A small image classifier, trained from scratch.
Model: 32-pixel images, activation gelu, num experts 8, patch size [4, 4], layers 8.
Data: trained on procedural textures in two colours, tilted and lit, 66.7 epochs.
Rows from block 3 of a small image classifier, named by matrix and row number. Rows with one number within an expert belong to one neuron, the router's apart. Each number is 128 + 32 x the weight over its row's rms, rounded and kept within 0 to 255. All counts start at 0. Numbers have three digits each.
After each expert's rows are labels from the 100 images, of 14848, where the router gives the expert most weight on average: "strongest on" is what is common among them. Only what is clearly more common there than usual is listed. The data: procedural textures in two colours, tilted and lit. In brackets: how many of the 100.
# router: slot weights (model.blocks.3.mlp.router.weight, 16x320, trained with AdamW), inputs 64-127
# up: expert up (model.blocks.3.mlp.up, 8x320x320), inputs 64-127
# down: expert down (model.blocks.3.mlp.down, 8x320x320, transposed), outputs 64-127

# expert 3
router.6:139164169159227119132114097117111142137097083132196099158155114100153196090109102104122162137108144126146087182143139141079146120086134112090112093153115071127164086124190176167163123133155105
router.7:100154140137182110144080110115095150154066114126161171143163103090087170123149119130132202147095137132155090188122139167135111164093110051086097121047134119195159075075172175116128176136168094
up.0:109105094128091183137114150164087142093135100155134109127170152203150102141145116183107147139139090115149113144134140131154123124091122110146095152114140107158169174191109158163092111076153149
down.0:073085162095068182084115143104090109125109118162107079150084106146090118162149131129137166122066149095108092116082147149128125122131109113187153156112152151129146100110124116103148136132115199
up.1:136105125189068120124139142117106142080122107063127105136124197185185091172098140147145094151134099125072194115141131156158138141060101082174130143219089161149129119079125140163086111118124171
down.1:139148153096123144157109121123141109141145129090165138141103122114194107159138141185110181085136143170125096094129112151099132188157079138154151037122159066146170093110122192159118105101223152
up.2:148137189230152112112178125107135107186145117059182106171089084130103159205141144133151142118150121079115113130105196129080171050146150167058124103114155116139134133133089137124113112087123098
down.2:153140072125158113136093091112112103117107131145105150127158141174142090175136088137094154201097149199142093078119080099141124139110085087178136111191166158080061118149170123107138119131133110
up.3:086120135105115145109111163132150095135126133136105129151067154163117148092116094125090103146104133132188105130148120136142101130103109190116100132090143140106149129122133131128145150203123128
down.3:164094135181089084148150159141101116123146071172109099078157148127169109126130136118191161123105104136101106137096134119101121112106096064172122119172097086173090146084136158147073093041119125
up.4:119111136136151116145141140181132074174128155088117140122151124080070087123132181158168087129105154156083067118129126126135142133147126172111165168132117134119165144116138086154105097126149136
down.4:145133124209105163119155177099131148123121117175132160066171098117118155193089129106208081122124121157092119087123147132168116110113138191138113151128141101125125120068153144159216080089196172
up.5:125113186130129136078180117103099131180127161179165136164094108147159102179169175181187081143157048096103114161073127136118163061148115173183147095168159123110179136129114100113213116083129105
down.5:111127147128109175065092095097168128207124105107066172143085097116094064174172071130154119086133114140124163091113113135121110157106168090148141168128125092128095117113138123066139167077146140
up.6:144134133110167159125080155081114184200051095137179174154096119082120154112203131156170167143168132106082138126134118111178120155118092141103135120151154179110120166122036144094141147180208112
down.6:132156076133115105127169152122185115192115171106123149133150100168094174157122148138125151116171094134144096121085167111138196095093147081151161200110102081103130091104190121107066103169122141
up.7:121133136070241104103126132085097132128107137172126156093123158107126102131148145116101178171139171177092144112126207148152167135133166152170104144145123097111146127147140169098079134139109094
down.7:124138087095150169132113123143152082139106118073061163147113061168109182170103088138147134100126148138118162111163150108109142158120106133060132074204072111113110134129126128129161146145151101
up.8:096115134143162098084130145115132124117147149180056108204122119142153145136137142166116085163099081121121137113105061103182134098095089133089185147152140167099167095122171080155120147128176122
down.8:140113196174090167160189101200128115154132113098120166090205117137115123137095097091133089163099078120063096142079108118109106107120164115168115154119142134120148108091144117174128094176186144
up.9:138195122166147112152155133117088125094142182126076119064127144126065109136135159168108091099142126163143145116112184105131123062125095120086115069084140126142117079190180140193127125168107156
down.9:119073079082162170126102192109178033156126131164138127072129082168078182172140129156126139101108155173129080129137135116130116105097142170112177102113115137105131106132168165102055147148105134
up.10:134093178155134107123116132220156101090093082174166167097050105077113098142127152127144187093104152143128106115190094123120108140085116139129042198142134118140118202155100084097119107082113205
down.10:098197147166144138174088141091095119061145156124124100079134114071132125123154147063132066101113150153149161217137143191133114127172118117072068127155160084155155104144125097092115122150203157
up.11:130143155082121208124113127109114129161148122133164140140148147141106154104107150080126154137154111141051121113050194106091069128102160150094112183159132111140131131112168126158117094171133111
down.11:146108124137146108093146159082163168131088157130120137163151098109173172104090158100140110144122134102113156133147109102093165124121126170122136053118086146132143174117101114150131170101114105
strongest on: fine scale (64); crosshatched (31)

# expert 5
router.10:089149142185089115100110126101112184113102142139114157164159123087134104112093156197154137093117122109090118097138054146174103142102173110151082088126112145139108122096105159139107125138132180
router.11:118129149146134094131134077131173127130119167114153194153150131053121106179178086132138145100061166142110087096111158161107123076170160090127131104078081146152162089103063178167152122084143170
up.0:143106083142133145179140124129124134161106116199159120124099139197089136134093138089079130094131182157174140148124136107100188087148174120124092143082045164094104193147154123118121148156131109
down.0:127138089226162095063130162104122159194143119154117157129145129129125196164060135169121124132087163098060159203220094117138099131116180151158132119120119117114115113097059102158140183093147173
up.1:100135143115122085141092071107122181117152071147176126145113119224157149102125158116081048167127203107142075127129144121158115191145164134136100108198152137134157058154183129119131157170140163
down.1:142174178117141139151100088099116094091125114121105140098146180163130126153100149121124123136151108160101104139071123125148112176151170175128127128110079107080079156099114184084137100123130175
up.2:131087101117133184129084138159114131150157131113102116139097078184159112130091058136101153193067095125120184099157071119151105146134147138145193086091134198094127085150131167198166075147125178
down.2:163139176074120157095157088091178105110106146154114124106147128120134115129173169137121063115116111151157152096106147138117142160154182126144143120112127130140162033112087151164098161177092096
up.3:105128113144125095129090141072089123073135141124180163079161183253115094179148152139125163152148141095106101098120145072131089163174095138174171163155142150133167138173120081163143118089119140
down.3:168115151169123144142143087138117127082163089159117166086136165123113121142154070142204088133112109155145112143219132148102166145173123110181145077064122106159127135131133138212141096100070121
up.4:158121129163139115123133104132146133165051162157191114097099106181144098163062135154214081192145134105061149143076111080150166205114097126178155138119207149111150153179110148137186149125143129
down.4:060156129161113158073141151171144046137082164175125151111111136115079194037141186087152194140125128134077133129166145062093106122125158121062130179138143157115067110146151118185150146108161117
up.5:150078091088149155077168122148105139139089159168089118088163154132091130089151141066088137118097130130108138065080132129101121116091111079109174192106151158146121106111148108170113067151123111
down.5:125102158136080101187206132086110169102083097099153114116138131138068192165139157172140127136194085101137197167156113143123080105114132153136118096175082113096170061089122137119121132146132117
up.6:047147118130138125118166143116088083113093153099137148106157227114111118135156092097178162121067122171079116135153133164060118172122093117128100060135173079135194118145063100107140084064140158
down.6:131153102127161141088122145145160122096209130182081165120244093135069123070148143069123079178159123068136093109121149130099151102089097123143133109147116144129128083150195132096139097165128153
up.7:105186192185186115110149108129111100107126137179130156170167180115097153143075114163189114129119096104100133114108161145076135182146054130097162101128156161194144184097146093124073074113116112
down.7:146139110105146119137137112164162108175136138081115136104138120178132162140133185091142105096151131107157172090146176158136145146117148138127107117099168116120068154126146129076149164060058139
up.8:161104149087113132195154135112088092189155120073196079093116132204091159087126128099121113144093133113135157109151171160085127116169130120134114143163157144141113133112159249132107125155131143
down.8:097151124158138079097159108123166103129142176151120148133137180104151052096127151111189120098105104164067075082215137129142124153139118122107112111058099129128130112143077150096103124143129123
up.9:137140083093162165105100145115130149147097131106106127117116134135106140168100155223176107098127172088114112118145152144085143147082066126155116118189169055147157115138131126167108135130136125
down.9:107150202070142076157156095175152130114160127126156149129136078158093102113152142149117144106170129136148101150137153148127180083084053112099111127121100148121097076151101133091115175143099145
up.10:114128173115110114156106124158158091165167041087062101197126146107089118129161135085128100147107080117159122111113171103114131181075113086109161110154137087121095116199190097106145171167088113
down.10:119136110099087187148105208205175101153180118185092073130142127148159183148156077123099166045118113109183157075188097072173148116197118135170112060102080110202126144154125208142168163122094144
up.11:099059123122133139134143102121107155106175221109125121131150158138147108085139149112102084116115125151097126103092150134164131126130150110174176113145122177096143109117132105141100177136141106
down.11:144146120142145110113098162163141144143192114112104099081102152114148124160079108102135154112172138175190149166167096113151153122186090092131141082094150161059192155138097120116122159126087103
strongest on: striped (73)

# expert 6
router.12:123150166138142145110152116139166177092124185154135136143121131149186169093139131146147158172125112035069185123137135176127198135135132117104083104108081128172146129101136137125132117135072092
router.13:102109085120144162187148138153133144108157128151140067175169105153172137131121130143110125183101095079126195174163110137144156151113105131203095125174105149194140097108195153102144127141100143
up.0:125126100127121169114149150143156132108080151126149138070089172176125110108075175115139116141081098107149121126134098165183172171129101155125156138122134073098119104118141047173142132162114116
down.0:136131123136102125125129144156095074151046183099134125164117163162076101154144102143102113087152146130145100149094143131130132105120131114123154155155145181150131143156139154128170076173135082
up.1:161118146155166109148182095121171123120109149130146109073142177112084178139157127087142139102148146095159148194106147086118160117116134110170141153146103139070083095150179073069132045111083119
down.1:132154130099120167045110086176107148133071172104128157136212149103126106083112133130125173102128161140109139095117188222122096154154122165097131162146050116149153150145119184155160107145124127
up.2:121094158135109116096135137056200165146155129107184103202125142159159110103126130177106096145147106119106091072125166124108064097099154136101167152174167125163172141105109141117111156133100154
down.2:139168083140113129123096127174088115143115104049142153162061154114082065155167121147107156118163116174136117135095120085152098171171066129130161102125124090112204110165129115139101125142143166
up.3:108124104118141157134114165159168125129184102137069176154111138093058113127094111120147080139100181127103140129132146113149129164201097138145104134137166124140135147104108121095101109127109135
down.3:117068078105132091173134133063119113155116124157096172151150123111135164121119091091152127124148129156105134151139133085143141116098097143130177111126120105141136063118140089129104155097041103
up.4:140152127048099154158113168129123127155162136126037121078130075093115145156148126125098105104072127130127129107159173110168132101106123148134077135109146116113126114117131161057109118139093129
down.4:131151163174102148091100183076160128111131110160219107093110142126159157091107108140124119145134134159130196153172144144136118123172125107145168119116130119133110106105134146124127090078115051
up.5:125104088155088069104150086095189125117115112198132178175124149134111129165129245114189153137160135140094122120117094136093118168147146119085129157052166193134113095130139143159131094112179097
down.5:152129182157131062171141207159135100065155104115122132144088106136153160127187114174120111225111072153147156157115141134077163080136129123126217124140113152170135148112161120128075122140098101
up.6:213162109054162161148128065122121095066102147161118152082129152141116118093113139114126147074118076122174119096114147104096119144110103131134152074118193096131201131122101078144075092164161182
down.6:140098128096138198064121096129129154168120082099107109141141124067148117177132156117134068157129186120134186072116125128137167092081160165113132093106085082101098130171112128076114106153142132
up.7:114145128123140115127159167152122126088135128142132166140104162151081139150099085099159144139125097198142130110099026119143141134117163199103085115130168063178087122193147157108091156122174138
down.7:089146180086125140123155102126165147120171105123096096097078156142097170117139124210152081136155182128089126148108089142146136118148116122102075149136189120105164149125084155120079134151094142
up.8:100117107119181108130104105148116175118157136152143106087131144102172103125091122119098092131077073138164161177108115132117103118115108144152124121131113082131128121065106160118073132134150141
down.8:167141148183134118025151144128100159158142125188131127112131131035178132135111125185128151150108090159151122069114104147122116133154170081126112147140088118122150116145137108125126113092173134
up.9:167098095130140124212162146086177164188062079155166142083101098111139097149157161137121108122128133113138102130182128121135097089179146108140183121160121103080104136109146076096180072136128088
down.9:086124145126095129143072048082129177106104126124104103118081198077089138079165128070140103149120139103176120149127135132128123162193085130122117124151128147147131109094146119130063108172114119
up.10:151072172197151114170167099161156160126147106108135145103150125074146171100125122098130082183124095119106146091096111192113178159186123124111143145118116125106145119111117174181127110140110094
down.10:142154098118117079168129145170106085119121164123108127215057148084080137117149194143147177137175105122195130163168128126144123132140148154158100105109098101143153075123161112134100093194159127
up.11:139146173138164176120117171182129174117073150196115075086153205158144111134158128095121155088146098169155094111143140076157144104145155167084114196146148127109152114142153084144153135078148055
down.11:172104200099141148142135110129155095111142129105111122162170101136106176125138134146156125159156172068096122153157127124148114105104109129109106110130087125157173167111144119140142179105113139
strongest on: red (58); wood (36); pattern colour: red (34)

# expert 7
router.14:117123125081126193077086134146128168085140168106136142117123148139120166093167204216137103143175141130096141187162142116193094186149115145140123138184090129156109154147096188154151143166075114
router.15:148093144132238175169179117172139093113166066089142182168146184101169175133112187170186148144150160112058128161133100096078097159082143131083152140111115085143117147123134155094067128134187083
up.0:105094120085125067169054104078072106108103124127119114121133148110095090101114120136108194108153171102146080160117137121093095146118165110144164120155128178114093176068126044132069147098164139
down.0:140102077072081114062122182133140161084119191079123163135109171133116160157192123128081154125127198143137129125102167149207120186059138084151106169169158096157115118139158113091094154114171131
up.1:153111134121152124171178135154154155116139082091116078108109155168136126203145116075134129081132156158106125104120133145075130123170167195192108149091132060118121122152128141122120119095129133
down.1:120138119135113075130093119094145146091167162122095115136176215142133175120162144167130166122102109162137083097121132117125104163169174094216144094137096158168060165100115139160164158120094186
up.2:106101135130171155100094100129076123132096063128198116135135113087137131101090118106191121165126149129093156144124131143118137119104155129069086089094151186167115077190124099125077144110175136
down.2:134142130041147110095164131153145115131098134172111133105150149136082148168094094069164043151157133115157172111104106179119169124086194109139138092086185126181111105143117106123129189139138128
up.3:176171116118133140096145144140071119144131143091121128157122150104108185121070075073095093127126081158107207115111141141153158130108141142120098143148095129112096142122107078186171140155111055
down.3:193169187102180055122113085175084102137123114130118123101147150155101120161120127135119146152069140143159111146096106138103147146159101134156140085085068191103127243123110137081168098100129112
up.4:168144148112128096113178096143116072126111144172146135113097134176114118113099165140123144174114151139113107141039173103107062134138125120139122114075137147106139091101149164102126164123148130
down.4:103112095139099133111134174096162136117105212118150157152103189074170148083166136153121131125172083153160127172163141116101157196137116096100121158059081168136144145124137126082117088152180139
up.5:115170089108164112139134160131107146159109122130082080127186083106177120171094080180120081104141066036076112156116144160106176133136155125153202105113119192137157110131137204139124137059108095
down.5:129123174130113130154100166153109087102140108143145154109143140131148163085163222124165109122140111110118135129089045121153118129127105075084174113130165169114134132121124128114133136160125121
up.6:084146105156149141102170111135160134123106119105212128097230142164066081116122187134146096108089119121110102166113087161204110152093182088158127179093073098107116128169082141128102070086141143
down.6:127091146093133184149146150178129090128162189066102103145064103158073125139134061165100162126137094138178119075127154107123136161153099147155135166171153150127083106192146127143144111179060104
up.7:121101161126151132136122130154147094098124140125191166088179137135078157138030085139127185115115131134148109126152155109126083101161141111133163164110148102129157085146088133148103142071140167
down.7:128138121083105096143157124166137142102085136130100117191170127113120034122149153148163063118152093112182143141122159113147100179091080129121115087110066148122070156140164183105169190107088121
up.8:109140030076139131145124158070105124120120136146123135132129071140093196127158156140150089131158161124135161112139100150139129172124097072112119089092116151133147169109145119103150114141115090
down.8:166103118196135109074092083127053149138149094127147166153107208171096037116185071141111175096109134075137137180132126146133120142094141093168186123119126089086143177155140180173168142122160105
up.9:153160136135102136121167097113147066149140108124126129109124103137056090146141120111161126153154088154141157137127118169127123156100180134123132165201125169136148105170137066075127132111146146
down.9:116114159055142073145190118134153082128167149134137170082109093107069136123135097128163096108174111147167190125112179135122148117067045105163170119102082188119103167137132165094093113171154172
up.10:148076146160104118155072096110165124183097169170100150111102105145135120123132151084091158137150157127091121111158156090111149120155155108182130131088159089111103194101104110080098097147156152
down.10:151160099099127116138069137140108084111152154151152102136130118095118128126148159162120119129156150095160126153087135139154130139136098153129086064113136114119164161092131142159055188155091139
up.11:080195123107109069091139128059139156123139093115073181148097121119103155132179130124153138139110131132154107064039174124141165063192087118136100066095117077114179101119154198171141134141060155
down.11:118127152112089125142172169170142103128151121127133143105178152141089109146144159113154087073136137103073153131191155128134114102113169164103141135194168117091100203097170190112082065130134122
strongest on: striped (44)

# expert 4
router.8:085149128117103091088093149156115109147099140092112085101109079092096122164200120146080127135076135190157091161105145142145154106153126088118131112100139145126102142119109205166150134138106178
router.9:110159146093129108070154112176179096132142155088132125175151079137156139182207135094075162114094124141173083142118111150097121051142167078143113123070078169106119125111099205157157088083147217
up.0:144141115140126061072167090125111126088154082139115117107136151071127096194148135074145107163195146075164175116177152105118155157131125096069097134183151134083180115097146079058174141102179121
down.0:076150151131128072233079146163140144136100140081131125129107117149140116148110125132169106163163048163083130133113120072135064171162119087135181172132040143122118161167175072169126118171135137
up.1:119122119113108172131076169115157116169078114131081115134072092128059101173110070030133117107108125140138106109094077163135139101129111127157137188084118071098130119127144168126103140115087153
down.1:162078121143174122140155084145151111162148141157169199150116157128108141144119059133090093172116131164192172187140141162118091106128127119111110163150101116099158097059086194128201061146151142
up.2:188135130175149088162083142137104078120127129109101133131146111133131130148147129151091052123127135104107123187163090130108151032144093125131102154160101094085161108127136050069079134142131119
down.2:133120102136101142077155086159130153094141116073119174145138117134125060093105119191108091130151119162123109151096157079102111164109140133096177045172190060165144140109090079119063057061095130
up.3:134122088080180107176168144078139186095115144136140057131135160189108150080133182092138142131128122090135148077131147056103191055103105122152141164088105113095134127155118079074166122138129132
down.3:110147152156131137115139102180089167126124095075128111116121143091075126152123169145108059191179143135132087122107092144029104125145170128119143161186100089177131072105144114117102126119147082
up.4:111101129115158159143118083078133081104094093100093100073129101141098129130177167056068121195148084143140074177114082145160120163148121062143153134142105115107124121180154154103152139123114151
down.4:126156071147118122112173112147113097183139150089143057099117078089133163085122155087180178081129090078119128140166161125160093131076124193117161166092140076111180103106126158113166075117097147
up.5:121107149105149156154117196160073155109162183132096190102122141128091124205137194080142157133067130174197123076143103141149113133155096087097103109088170098066152160143110128109089171106145131
down.5:107130140126119124122164151139084138158136116097154075114104163101078124146140087142142095101119145167160096137130128153131075147125090129125077112157110171150092166150168134134125089120109102
up.6:170135142127116100103094157131113144175131080109140079152162095118112153155064130166084133186065125071177094116123116126179113094178066096120117169079141137181141145149181128225166153150188172
down.6:126114131104144071203114148143106127155152138110079125148123102082181126137128146188140133164157122139141139131119191164101128160113164116099087163106139133146085078170097167040048133101128168
up.7:064125146077137099137086151104133170080128160094136155102197146119135129099093094209122171133117110125148118151082124119093178100148138094177150122125109103136138158108123151103176099100111124
down.7:161092130195134135062100136186213071158150091125140143110095173140124157119171110134153097134104160103149149104170140095132160143107164127122107134224132130140129076106128146144107140115133122
up.8:071117120157105108185064134089139197147115106139126116109150099119085114129146096115185117058170119110156082149161116143079123123120138103138140117116170081144177110037088130118083118078125163
down.8:091148103133175098090143231165097133161120113078175185150118097109172155156113139168088143125113147076127102122123122111114086111082123141099134126171113044089114138130139125117156086099147116
up.9:040133118210139161115140105163169156104133154151137095156091158099131101181167144149129126149182127113114165134128069187161140167120172117121120176108092192133062150150071087175130132142131112
down.9:150116120133141143108111162055113102139102089129075137164106126091157118099139092157142133108122081106086124178162118106097156110109127135140131162083140112093044107157179126089107166154145120
up.10:103125145109121137161051125103154156176109150161135106115173144159151105098079210137134094143109116155083080056117138122116145089150145129133105054131159121072147124133126103115115153161093097
down.10:111069146187046168053130152144108149122132100130144144162090143109156174127060040155150157140178164122177121163129131115111167103098138131135164223170098132168130132174110090168141150105092101
up.11:136157064142157117124110114151127120079131131120150144087151106117052151176122120128113139094198112168172113069162066147142064156093105089164108104121151089088124082166142092161129120099120169
down.11:124139083113173099145114121113158142113156156174105098152184131184079114091139135081134183148154146119135082179175159127145119150139134142158070152123127152107164157109099145126163123092160112
strongest on: coarse scale (62); green (43); ground colour: teal (32); ground colour: green (31)

# expert 2
router.4:191084158154092168122127100113128147135127091187157074194119155083158098081146093086177117137123107132122074089113167159141118118145088104126127104110052123136141087182145074169156112127171151
router.5:205114113125183190115164110084142099108146096166170149165110135107159104089120088110091175121062118120084093157107133123054141118110144112129175104121037120102154154115138105168151102152186193
up.0:095154176139098149117154147147132124158141095142137124107152116133153128161088164075101143130156190133133220099110185183168148169179107198150143116119137133149102121121083095080172101143090109
down.0:135072118128148130066117125116130128144089142098063171086022104081097161118102154090169132137130124127131155152107098080146125166062136078090101170146120124124101143131132146130139180146063148
up.1:125129104130140145127129177118131154164129140129161176160105073143112130101100078141148156160071107128113102137094181117133107103159118191134123048111194146066150133117097088149119129141135116
down.1:106108041086147153112171116131169141126112126107106164061130080205170129162148160120080126137151096150119174083120126139103099115190117141151137155144133117150155146129133157189116135137107109
up.2:121142167153120128109155118148131080118094115137113141172160080131139059104078153159157135156098134094058109119163129147132133094139109181112153130142139160128146160077183108159167130110112122
down.2:112119090086128119147124164087047162109212116092101126168151109121094127129103085151140115147137106131135092127052127095134098158076174107137120156149126113116137153134085096123150149134154181
up.3:115084181140151156184122163113140163141110139101138155155132137149143107142128104156174100100141109126092189076176191098174086134109102144126027126160137129105137145097169024134206128081200185
down.3:180113131126108072097163140117096194106053202181145086124142128152113156103090139110094131154170097095059093108152086136105141133073141140133175164123126123113078142114149126156124090142128218
up.4:136113148116103161146087078088074195101079132077176175156113088102092174134124093168100104135140095114129132036090145089120084160144071134105108124101169080100105117179154107150162096085146175
down.4:114110131154200128132110140129177126143184115054134039112137134158154093120153074140114073215154122152135121177164112138176135129203104153152113106147138114133111120138096125110112148101128149
up.5:154133114153114108164159106137102170093139169115137156126098133183109123117137094172133129148062119117108139067135098126127223082156118147095175209135102122113161145143146101126127066166133139
down.5:137099104188105130095099100162184140160073129138101140190185158124130208147099067101116177166132178139120119143152101116116097156172134133117144090119116174092089153142119146106142163070105203
up.6:112128193116129153135082146121132146164128079162184183129159157110108085130093124162104127129130149086166103150111088131057122138179135163125132130165118117099111178175174088081128149121172132
down.6:090148075112102092121161117088086071121063145133109119100102125111159055123090138155138154132101129155093100147104159138125068178116083082086175065164120183105075117142147092178167130142090105
up.7:083156083173152095156091073144112164129098134131154167117157176120166095152106131103173091106083128129177077100113106138170138119197084076138145091120119161109151130092125143135122127120130167
down.7:175043185080129098142160137169169144078101150127119090126099112128123141167166129135120125136133101169152163087122134130156132155115137128125034178112067144121148129177126120157068088147147070
up.8:106107129171162140122131072165137217148147122124078151110128092120145109132107110191132116157140205144105162065136086101112148113085133064168146108122125085140146139115099172123142062073143122
down.8:130109111110121073189139069086101104106082111134124121082134140106138151194150164100101167134145068122119147128170085127141031174148174141100095177130045087086126151136107144160172129133144137
up.9:081105176173174094083134159105135143110184182136211122150093133204124116078190160051085141112129150119118156119123110108115093152142073122100107140102105096107134102121064151119121141154111054
down.9:138125126119101140136159146092142132120123123109104101134112114107168080102111100119106154172141174104159166114094141105149116121027214123111108157190111130123163110181160156139117105139123145
up.10:175086127123080091074168112146154190198106118120173160122123109121104126113139117084120104094080171081118096094135119110123093156113130112073102124164181139130118091149134107178072155142156088
down.10:143126068121150137124108083115113127160113131127132123133168126123105069143146092130108094162140074151132140154122134155132142061151158115165127141160147170117146138086122084126122174162134114
up.11:062092112099082118150146140128187093143105134120193191118097106121112135203146191151099143134121140126191141131124127124174119131143135127167110164087157150151161056124131177109127118104129166
down.11:106125158128158098135088116099160127088094156149120115110150088111065136131138098131173116112108123100100112222161135073128108167074090115096057155113128141162130107165203153096143113137126172
strongest on: striped (46)

# expert 1
router.2:096150139128094071084153127153126178133134166143136104169139097165172165105167136144089099146138136152105100126105136153092175074059129097085036134151114165169109099080131109104106156163116066
router.3:128185113122092116173100103087115164140100166160111103120141071125139151115140119150102128122150143114158067154109178201110150126108096094147083163109131163131094152127112087115066136148159088
up.0:047142137144160156099114173146156155158195117163158176138180211157127088127113137154099181096114105177112163086146128162124105135132091127099087148144148143135061174191136051147120121119153061
down.0:165100111117117122119082144154073184167096101146171101084104143124128165120109133130167103150121134089104169151095116102172189106145156068148154135111161101089165134087137182154098140108114152
up.1:087150186189101097116122157151116154127091092094163106162216132161132132171117154087089132150156124085129118113237108106147119132130117067146139194162080175103099120162196181163136063150147078
down.1:127160090085105164162210117137155060135115101126171123144073115097136151139152167144206132117124115116102133135132097176126111181097094137082118122153064131144151112118157162123131175163127090
up.2:135047124185124116140143157124116123164150081150123192089117129140098121109123120135135130105126097134123124097149127174121084153109215116149185123138108112141117080110138125114130136120128191
down.2:113191129100218105095120103118138107118137109141109153155119143147146082074169136141131094150158157122167126147128151057135143160117143182164135191179154117123139179162118059175186097137192124
up.3:095162091157124086115160141163138128104128162129166172152128144115096159146159130132100072094173130180116096078114098128127076130141169117120163156160138148125199127104110123157122072085106179
down.3:089173126104087119148136116142093186143133089078146149153161088107135149132095204093197148096082086137110161220139132178148173172122137159134154146111089123154096157105105135132107152103088134
up.4:105092181158096142140121131126149160157098151114159171129069126079113147149093174107091152125097125150119101114130110098098151057034107124112192058087115119126085192127167144168195125103138086
down.4:100115149109088119104092101118111115114123138191041126092157164175106141158165108186130176117177135148158120139101153178125132117206137179069126212144173078150107069182122159177184148105113139
up.5:069160121129155122105170156124113116126108137150145141194191155223062096145074149091099154092119072121167104179104148073161129119056122156122130132142143174099124100169139132154152147111128133
down.5:143046085133114107126156148095154174135152160142103126014137155162093188079164112158123124154156142119152117088140052134138207129027106109134077184149125112136137112141136144130100123130153123
up.6:119116095124135150122184119095143133099128080191132119110147151130194058163097228149081135185150131164111179101084153148158125089149134077112057141108164116136092085169104114077149174100178134
down.6:169179137124151071142119110144100091101139127086102061129096032135123155081142097136162110127097117147130156135119117178087152157103171061160092100093104135128146176134106166156115132115102131
up.7:150098164068094149152112170101064102060110178119097143127118126194158155182060062130146157138165130131132124131113147112165131138084110170191097077090159140117090150124125099133109140169128113
down.7:149102113128147133096181173094111122093116170129133151107074124115072131108127136142172147132125065159120059115161161153068105160138096120139105215146117101105113103151094122140090080143126204
up.8:120168107140154101067173130097147172178121108190142093127191125148130157104123111071129159164143062127097078114123119144152119106144176139120162113090108103113113148119033189151201083141116137
down.8:158149045091099104132132093136136062160080114097087122154162101101145146131177085170103118117137167106125078185096175103124099155171125074159084087104136116165119131119146110108111134112150200
up.9:082163092111119101194087106151160058149116143107127095112139201146091115128085078068131151157135110148162136092110138218136161165127147133187141090146135132118140121111152094078173181080144184
down.9:188073158124120096125115076042082152124145109147145120143094080129135141088108090148081103163091045141102117187114180081122142142155088104063137164128136149132099181124102151162123125189090155
up.10:125123138114104125138145151125129113091145144154165140109153127131165110139169118104129123062148149061153152090136078108130108103126137114145121108187168155178174085172118131166141093088112122
down.10:143163118166153157122120128102200097168160123132109113073094131084132167128094113112067165169078140086094107068148137131106105175125152108151132088116121075131134089134169148140173141156074108
up.11:112118146212131068093140125104137178106122102146152086084138079127101087173129169148134147170140127152116136057166157096130130090107144133107112179167117132169133129130133189123157145104156099
down.11:131179132117148106163079151130101093149136129120159123082107088128171204122122160115100108159181100141096084177126134129179164087078103142080174158138142139119111116126074151123124100118157103
strongest on: coarse scale (69); speckled (32); veined (29); ground colour: yellow (25)